Weights of a small sound classifier.
Data: trained on short made-up English sentences, spoken by a formant synthesiser in many voices, 26041 training examples, 49.2 epochs.
Rows from block 4 of a small sound classifier, named by matrix and row number. Rows with one number belong to one neuron. Each number is 500 + 50 x the weight over its row's rms, rounded and kept within 0 to 999. All counts start at 0. Numbers have three digits each.
After each neuron's rows are labels from the 100 clips, of 14976, where the neuron reaches its largest size: "loudest band" is the band of the loudest frequency at the time of the peak; "peak on" is the class under the peak. Only what is clearly more common there than usual is listed. The data: short made-up English sentences, spoken by a formant synthesiser in many voices. In brackets: how many of the 100.
# u: gMLP up (value half) (model.blocks.4.mixer.u.weight, 512x256), inputs 0-31
# v: gMLP up (gate half) (model.blocks.4.mixer.v.weight, 512x256), inputs 0-31
# out: gMLP down (model.blocks.4.mixer.out.weight, 256x512, transposed), outputs 0-31

u.284:508426517493572516477507472429519510475555546455565538452454463443473477482539500473519573537612
v.284:525468379565569502500565443508522637509478512503531468464486472470452474462521483504554563420510
out.284:618432452576442540494435536512559474448546520486494506507523526480505475470528477540544560529543
loudest band: 250 to 500 Hz (55)
peak on: /h/ (35)

u.57:517437452500548516472517465453548585472519526444542500452478464441458486477552493461519542542553
v.57:450535464477488494535540453535474549570534447534492431490524486423534497468490496501524539450491
out.57:455478392567521479506517600608378516467506525539382433486563492467476525434560478448569477552480
loudest band: 250 to 500 Hz (76)
peak on: /h/ (79)

u.231:545468422480541498498544487504516478401534516467456482501485551418442492505511476531519481471556
v.231:463557575493451478547546409507504507550436475532563468495500520531559465545500490447539535418530
out.231:574416395564545576415490495378507446482518545428452478451487529470432567567579452524552574508519
loudest band: 500 to 1000 Hz (39)
peak on: /t/ (30)

u.457:533461410488564524448535484488490530390543554475512505462454465448507523468545504496499485509576
v.457:518488422480589523574497516532544621528513423484431460484508539501362467399537490572444517472466
out.457:518456419454597544431506476498481570483456502441533515530529508526441462489575494499553524523489
loudest band: 1000 to 2000 Hz (44)
peak on: /h/ (49)

u.426:499525494525585542516524505536437495437496509504563569496495492516535505481515510460505446488596
v.426:495524421462523500520552526525461546557560469517461471502510475447527510448481502545496522495461
out.426:518511485424528474499544505508485519371471536524564483548411462504470487528476555535469407453478
loudest band: 1000 to 2000 Hz (43)
peak on: /h/ (50)

u.450:464507499535520483550510526509460609538522485543547539499519460506529471460521508478541570517585
v.450:627452442549498570425558445457513460428433507478496431538431422481504550511488492525559555469485
out.450:519528520480473429559562470546514482550544507590476560479659483449554473489453492364520488526500
loudest band: 250 to 500 Hz (51)
peak on: /k/ (28)

u.61:484477500430498592472504467428535533501470514458511451480433534507505460478636492457439577523501
v.61:487517446465518489560522557542473590548546458531433458509529542367483491433466490554444475508462
out.61:528478530552429461527459451436548441490576552550542611405540485439568507538431500585547517495517
loudest band: 250 to 500 Hz (53)
peak on: /ɛ/ (59); /w/ (27)

u.221:527444438514539528440520457455532538405505543445553472452458507448495511497550496495533552522574
v.221:484519496472487526501533498497453518542530480510494460514455489445533547462477507551456521455494
out.221:474451509494522542441514499612498576521514505492491413473547517493416457451558473398463463471517
loudest band: 2000 to 4000 Hz (28)
peak on: /h/ (39)

u.90:470465540501524564455416505413501456455544530455625531496464450473472490440540515550470456525608
v.90:443542559547434449588477438528502553622529427548538491517551547509531452486471479495573522481547
out.90:499491534427393469566528549607476516556486518548471542553547536412534512487449517546447402524444
loudest band: 4000 to 8000 Hz (53)
peak on: /t/ (43)

u.40:522495488569533521505529485464481534508537526503552496471475476488460476477495496445519506513564
v.40:492479474469523551491485502491517449499547571535503508490456549489507524550521479533494626538518
out.40:489553473471537575495478543538479582419470464518447467584468508519503508435599470477462530484491
loudest band: 250 to 500 Hz (68)
peak on: /h/ (33)

u.152:478448488462499494475484484538470475501555491413530435432500575446510453456585483487484475564578
v.152:494506409486521516518530475524486588519546463485486436489480490465528507457491499555471555489469
out.152:549433530419400432500616499515544499405528549498509621524543491482472506597420486475528467502461
loudest band: 1000 to 2000 Hz (25)
peak on: /p/ (42)

u.360:499558514386496478501476430522481420489516505533494582590541523563458557529536560567454442443469
v.360:482518442542644513503446603494482526535494499536469460509556478575408470462450525496456454462439
out.360:448512535581544476516423532509434540619566493540471485500557537494576566479568462382484498484550
loudest band: 500 to 1000 Hz (64)
peak on: /aɪ/ (39)

u.205:504468475523558519454495503459514511464526519479556515474458485457481496463584501477504525534587
v.205:512469438523433430499544446501523560543513477433471481455482596451477440499544486447594554537517
out.205:503506436607563471482419562518463534511524541551509464494498488550518597484590481500491480412550
loudest band: 250 to 500 Hz (71)
peak on: /h/ (52)

u.107:513449428479555548436464426495510453450536534439569463468471558417497487481596494506504527516574
v.107:548456459438559464482565438457518455505534572442455501496443506429450529590487491518481580437480
out.107:528535484437471505552605530499475507427532404585472599559538530480457464491464467475566473494472
loudest band: 1000 to 2000 Hz (26)
peak on: /t/ (51)

u.464:504437461504540485432515494456556493439563543440560492467484488469451532493531508504517497507582
v.464:445477515429440418462547405472503450555535547468555513469524535465544507554460502516507472425472
out.464:430517591472550512543485602500432453460596546543580521554526470562456450537518571498568494522598
loudest band: 250 to 500 Hz (49)
peak on: /ɹ/ (30)

u.106:505529438421542516503473458539520562413537456498474492570514538487459581507589505524482498475522
v.106:433509509470550461535540455537456466558506513512480435502555548406519489497504494482524556446496
out.106:481542491462533479503510499509441476538529480580466515543507452540505394462428581494497522567471
loudest band: 500 to 1000 Hz (65)
peak on: /ɑ/ (28)

u.245:477444448502546518455479486519499471483544550473563445440518578433512437463599495508468509544588
v.245:472484416480525444561469529566482649557579467482436455494544537447464458446452498555505473531492
out.245:509489503412492494546614485538486536411500493486501573580546477453473499591500485473513481512423
loudest band: 1000 to 2000 Hz (34)
peak on: /p/ (80)

u.479:475498481457571500512500502526501602484525496517558515521502525504454409510673512473495483566569
v.479:532455387526504481478630428480556556522533571462545403422459510432495470500536485484589522466552
out.479:447538538554460489556418541520475541593513453500439558516565524471607472457511465467443546577451
loudest band: 250 to 500 Hz (60)
peak on: /k/ (26)

u.303:548511436438496494507476447537553505395563490510484508530539500407461579468589509560499502499532
v.303:580499496487489499436539393514493468447467513467595406495468520452518545518520475496485568424488
out.303:533516451493494495496544464525463487601477511513485446491475517523470498490420486424531472464493
loudest band: 500 to 1000 Hz (68)
peak on: /aɪ/ (28)

u.127:531493507509511463483577504513489474464551568502466526528511469390555493557495477499550506574518
v.127:439449536472453433449546356450571430509543542434584538468505563467509505541474495492535458472535
out.127:584516535605487430481449486454539432503497502517539501497535514542498591543508443456585434366519
loudest band: 4000 to 8000 Hz (37)
peak on: silence (83)

u.393:501475475435509541465555483531489495405497530473489536514518452441509614557576512447404424482495
v.393:463558559452464429559501520565455545518526508579482588537580478490617416515452516442543500559467
out.393:538468388435479569421547538565435502433463500420447463570437446522434482503505531452537464518453
loudest band: 500 to 1000 Hz (47); 1000 to 2000 Hz (26)
peak on: /p/ (30)

u.280:520460474513557518455496506437515526477529531473554505461456496451480497474578499476507544533596
v.280:521452455532406462488564465493543576502475469427501482447425565432467406481549490455617566547537
out.280:508483463586558466474414550551458540488534531538530420484492494507491554475592499502494533433547
loudest band: 250 to 500 Hz (71)
peak on: /h/ (50)

u.448:537525538522512500447433533464527457464580491473517529512448499546513566519584514570529448469480
v.448:469544660532421476528422471498436480480474475489594574555420466561632560453510528544499444521594
out.448:488514515433527414516593463522495518563456532540522514477561548525585608550453490427499427446449
loudest band: 500 to 1000 Hz (51); 250 to 500 Hz (45)
peak on: /oʊ/ (25)

u.17:461497465522554491480420520517482475501582471487566470449542511467516445415557513515507486562600
v.17:496498422408510479547511517529480558527586481506469500479533505400532464467465507558490516556439
out.17:534431482415482458488582504519528502415522572467491563524503477433425474555474525482490413504457
loudest band: 250 to 500 Hz (50); 1000 to 2000 Hz (29)
peak on: /p/ (57)

u.262:562452523463473587504459423402544500533471489475567452438395492482541593507518450540433586460540
v.262:526550522467449440578601372566502552520471452536526519543520509508548432523474484460624494441524
out.262:594495417484486475473547445486565512407518508529493479469485477425432445464421476544487440531468
loudest band: 250 to 500 Hz (46)
peak on: /w/ (45)

u.161:535463407500526519460579414492529492388512576460520518512430530443474543553515506510532483485531
v.161:487448409535458443502583450517531567524490492467502467458484581443492467491520487432581519491546
out.161:640486366484576497461518477539465548471452513546371456524492432525429513494546442460567518381492
loudest band: 2000 to 4000 Hz (25)
peak on: /z/ (30)

u.235:447442499463530487439495486503485488459580488414544464483453495444493518441587475514493484577572
v.235:575482398514497488512519467507496565541535507496481440454480526434490463505452489553609556480496
out.235:463462570447420418487557476496545434503537577505575604458550492499619521610411510455517462479456
loudest band: 4000 to 8000 Hz (32)
peak on: /t/ (43)

u.260:525482454460501538502523429517543510464559486472587455467454498454507478459574504487498500507532
v.260:402462420530554507417536503496514457539546559446502430480417574450507597568519490531507477468498
out.260:402555549477532456557521513483456495522507446519537557599604517549584528545458507473577571552513
loudest band: 1000 to 2000 Hz (28)
peak on: /t/ (31)

u.21:531421460536520512417499481453530498462533553460544488455463491425508517489552503499500561539550
v.21:529537473511431462569563350530529547536437461524511451468475539529500469516483468485579522422458
out.21:440568431480575572458507508522410517401504464523485512551480538622419481437552573553500544505485
loudest band: 250 to 500 Hz (67)
peak on: /h/ (70)

u.172:489543433436481481490486438557500512403529494536527497545547493420473582469608509544486516484523
v.172:443515444506590486573517556539456559591524455521438444501557498441459456432494496504477576466469
out.172:529500482467524467512559454526456467582492528549441459516527514509507460530410481454583491448510
loudest band: 500 to 1000 Hz (48); 1000 to 2000 Hz (28)
peak on: /t/ (28)

u.176:604459464519507572451541489505534527394559539465536516468442444474489475408569493512492509556551
v.176:520534514451468482530540479517477505515564495530501534526520477400585501488440499507523475509495
out.176:503539543593402470520482468501516583467454478515456558541531464529528523577536436480523532431433
loudest band: 500 to 1000 Hz (50)
peak on: /ə/ (37)

u.268:583451420551500564459546479452551530403529577436499455426396484452474448510506501466609570569567
v.268:473483381518541509531570536546477640507484489474434451494504522443515502440534498473483455507492
out.268:501448485581496575443513465450564476491449483458462469500507520540441555567571422486528510434462
loudest band: 4000 to 8000 Hz (36)
peak on: /z/ (60)

u.344:544438425507517525440528450457534548428514550433536448466448511436501526500558494500548537530568
v.344:481513464451509507518532498528444521550542478500475459524474495414510542461480505548461519469465
out.344:484441525489521537464488510586463577528517535447510436500554515482442486453555502401512445460543
loudest band: 2000 to 4000 Hz (31)
peak on: /h/ (31)

u.190:538503469493556588462562499514463566419538503473510468514440462498519439392536495471533493546581
v.190:445541582453485420567485514557464538533520510582493598534582488502616413523461505426567530550476
out.190:474590536607480573538483494469466547473453377522509496531497507576500546492538402490474563427459
loudest band: 500 to 1000 Hz (36)
peak on: /h/ (27)

u.483:552429452484517552459572457519532566414533545429510447472460487459468482486542490462507517518572
v.483:463507458468524467529529528560457552544577491515462478510534516390508483459455507541476489507472
out.483:480523545577480618509496508492540532541438432473475518532500558538482484480557433471493557522512
loudest band: 500 to 1000 Hz (44)
peak on: /ə/ (28)

u.455:561478468532471548463570421419524454485467494466504446425358487502589524506490482476577609493506
v.455:556523497594503458531508452457497506492458477439516447476469566542515414526434463559649512463599
out.455:483517467444560452538546500614469612472490518523487477489546561506468429453580488403486458548524
loudest band: 500 to 1000 Hz (45)
peak on: /ɛ/ (54)

u.311:531451480543523525485500490444513493461514523492560494459443497448505524491558503480524561509581
v.311:512490411550612533533463482541545620522486435494495446460467507518438471424553498538512543480552
out.311:459502546517569475478415595547455543529540490571513504491563547556547550434593495467462568477562
loudest band: 250 to 500 Hz (65)
peak on: /h/ (40)

u.407:471480411532520496485450505558461535497543496478536463445519556438531430439604492495500533526562
v.407:517517457478531482512573491504487554552559479499474510508489493402520514480470501556474547500473
out.407:516467459423504430472617491489483493398507537496502571521552484475455483610466484472558462479459
loudest band: 1000 to 2000 Hz (45)
peak on: /p/ (49)

u.69:530453470514550517454513488440551525470513550464557518464441499451484507505571500465524540513572
v.69:552487407503467514481575463564548525387508474475438463511461559449467448512567497434553470520507
out.69:524428455542489465441451515563477512455547555450587425464495475436471543494549508494527480419573
loudest band: 250 to 500 Hz (75)
peak on: /h/ (60)

u.386:528446439510536529432524455462532537402506549444552467457458510449491507494553495497536542523573
v.386:441524544489497469476504525491446497576541501505504450505501504456563559488471508536473506443518
out.386:473465506499521553457523503609494595526498484484486424486544515497413453444559466407461458474510
loudest band: 2000 to 4000 Hz (43)
peak on: /h/ (32)

u.139:534442435514535531437526456452538540421495553443549464454455506444492513501549496499536545515577
v.139:477507457447515511519516501536449519555550479511478451513484492417513542455477504541452505470464
out.139:475439520479515518459501481614488567548516510482486428497575514475403457466565492396479457463523
loudest band: 2000 to 4000 Hz (45)
peak on: /h/ (28)

u.498:454509503448624542491502523513472606483514493484532519525473490530445463524631524494447520517553
v.498:457521482485498491535591469541480527580544483512492479502490497439535531478460510551575441439515
out.498:517508487566454562508435557482518493593506439530388534529508476469539559472454449467521550513438
loudest band: 250 to 500 Hz (79)
peak on: /h/ (76)

u.56:516538489494504486517495508556480522400566489526517497516486476485504562455544515513516468535567
v.56:472535504519555533457519462513460473513364474506494433518415485531522560541614475511463527435481
out.56:492421500522491524461480536496542501640487494455458435418542572489466570505575403403492526524495
loudest band: 1000 to 2000 Hz (26)
peak on: /t/ (42)

u.34:479469506406489534449534489534488435508548578443516502536486510474540534567511506456502479549554
v.34:477523441488473475564476553589484630569564461518420501525517549419494493400464501559476435500426
out.34:502576589504430439555565495486557484516517420607547612473563493522488436470457457520532546472512
loudest band: 4000 to 8000 Hz (37)
peak on: /t/ (27); /f/ (26)

u.257:475528503501562505514437522509432493477567546512583516479479551517564451514525507527508452574604
v.257:595462458437589515518529425486565442445436494535376527513451414526414527527442466529510565417434
out.257:525489536587422421505457521530520498600531500537424522436613512463535525483528453400482504510500
loudest band: 1000 to 2000 Hz (27)
peak on: /p/ (48)

u.400:502448470490578519459474504421511547512507525453570506456432469484459492512599509484484596553561
v.400:470446531475448423447583398458533427534509576435542514454512547462525545593451496484527435399521
out.400:506526444578550433412496540435499418388547539491587487431475491559512518464578486556563517547537
loudest band: 250 to 500 Hz (69)
peak on: /k/ (27)

u.177:532453458514533521465520472448517525428531536473554487474449499445466487482560501491534540526570
v.177:565476425526507476375525468475563428353472561497552493491458500462504523524566501493500531524538
out.177:478475492558588509453460545535457553483488558520542442529506513578429506520608496458524526444551
loudest band: 250 to 500 Hz (53)
peak on: /h/ (38)

u.104:485487454579569548471465511444499558491470501523557487436405499506478517463579511453483567518512
v.104:495477497566480453499573492510538509493465527466512561458500594479506429535502489444603493465561
out.104:581479424603457499388516490405542425486519499491499527456461514536508597564480469527533503474506
loudest band: 250 to 500 Hz (66)
peak on: /h/ (25)

u.150:496488538436502503542489483531483427396500467475567482575507462471507406494495522479555529560671
v.150:490540498507458455562569430549504579530462456543544521455509504545527438507527492469586543477487
out.150:443593528520473454504530517555425518639486465596495619534605475556602495492493530411573503494551
loudest band: 4000 to 8000 Hz (76)
peak on: /s/ (47)

u.408:536492522565525529486430524414568465486567458489561526420442467524511579420533486554437498472475
v.408:457459579459472519518443458389571434564440511487581535465470483496517601543473507469428535473495
out.408:467481566457434524509565458547467522603494510488493510490518531514558599516481529420458446486469
loudest band: 500 to 1000 Hz (82)
peak on: /ɔ/ (25); /ɑ/ (25)

u.269:483463425511575517501503537493460496438471594491531498471456499486507509511492508504437506483543
v.269:490538509475475445540525441509484519548518456533516452531536496447523502495486489516577530450523
out.269:482555479431553471567517496571441571414470541570528479561501472539485493506526566490487449458490
loudest band: 1000 to 2000 Hz (48)
peak on: /h/ (49)

u.439:505499431527546539485503511565514604425497522442526420466428453491489527415609522410464440550572
v.439:586453545492547490454557472490495533464494525483533510412404480467548500450515469470491506492658
out.439:428535571461523458555450394512458505520534497482521559506443442532587489505459523518454429465552
loudest band: 500 to 1000 Hz (71)
peak on: /ɝ/ (37)

u.130:475484565459495428501449486522524436477611569516532555537543557437508466559471489483468467540545
v.130:540405491502467386539468415496508516560526569467492480430535576448476554544491478573473499433482
out.130:515526508558452390529516435528500532563427491566502517489626516506542524554484403389595534440510
loudest band: 4000 to 8000 Hz (58)
peak on: /t/ (43)

u.91:540430501494566567459504468465551465422586476449545499479451446427454504432536502501499463561628
v.91:531450520513529528440513421414557467398488640489555490451455459472499492561577487462550520462628
out.91:502513420441483519589597520600473552529459495549478460528554467491453542495457478451487459480426
loudest band: 4000 to 8000 Hz (56)
peak on: /f/ (30)

u.497:533456449474550525438522487472508522457546548404489485498447488463468501500539496520556494534567
v.497:461565589464524436538496528529434519480503521586502598515557469530654434562466525443524525513491
out.497:524518535482437441604488474538456515488508535492526539551492465480482501592526488489567491461530
loudest band: 250 to 500 Hz (46)
peak on: /p/ (60)

u.482:528483495502507474471524436518474443417552515473533547555497506459543496506472511488586471543613
v.482:523503469503432450545562357490542524532460490499515441459453551518506483536481470522557516426453
out.482:578484471433539482494568418490554515494505487474515546493509548480448576475504471522485419439528
loudest band: 4000 to 8000 Hz (60)
peak on: /t/ (37)

u.120:590486550540547522543475485457547485470510446482489532527479528488444531516466495522576469490620
v.120:550495472495528530478480526589530550494460476531391482522484519498432518405544469479401412553487
out.120:567477491404472494475596411447538431447416528493524491505437468512487514609428447540565518390485
loudest band: 4000 to 8000 Hz (32)
peak on: /z/ (77)

u.26:501413513449444476388522484487536455473590612402588522478492435410522521515487490496480455579557
v.26:463551536485498482522508438534475516582490451501506440542509476449508528470531487564517526413481
out.26:570473430510535478490561421505479494457442511472536477525460520519457517547500451510553516443523
loudest band: 4000 to 8000 Hz (36)
peak on: silence (76)

u.323:479480508485520556514473538482536411515511472492461464503491452529432492439481540512430431483474
v.323:547460513561539468566448496459587479508485480493521554470469524481409467511419496562608531491616
out.323:559522546543394433511470443425496495458552521529606628467510394528575552579515517556538487459534
loudest band: 250 to 500 Hz (58)
peak on: /l/ (42)

u.413:506543504410539532481528480505484413475484470545485562579516465554503601492580515546430440424484
v.413:518498498516566480500454552474495530544488457514563477539541504528421528493448483603453468434477
out.413:466503505561485472515479500502433517598573491528444500507599510473598527508537420378551575547489
loudest band: 500 to 1000 Hz (78)
peak on: /aɪ/ (40)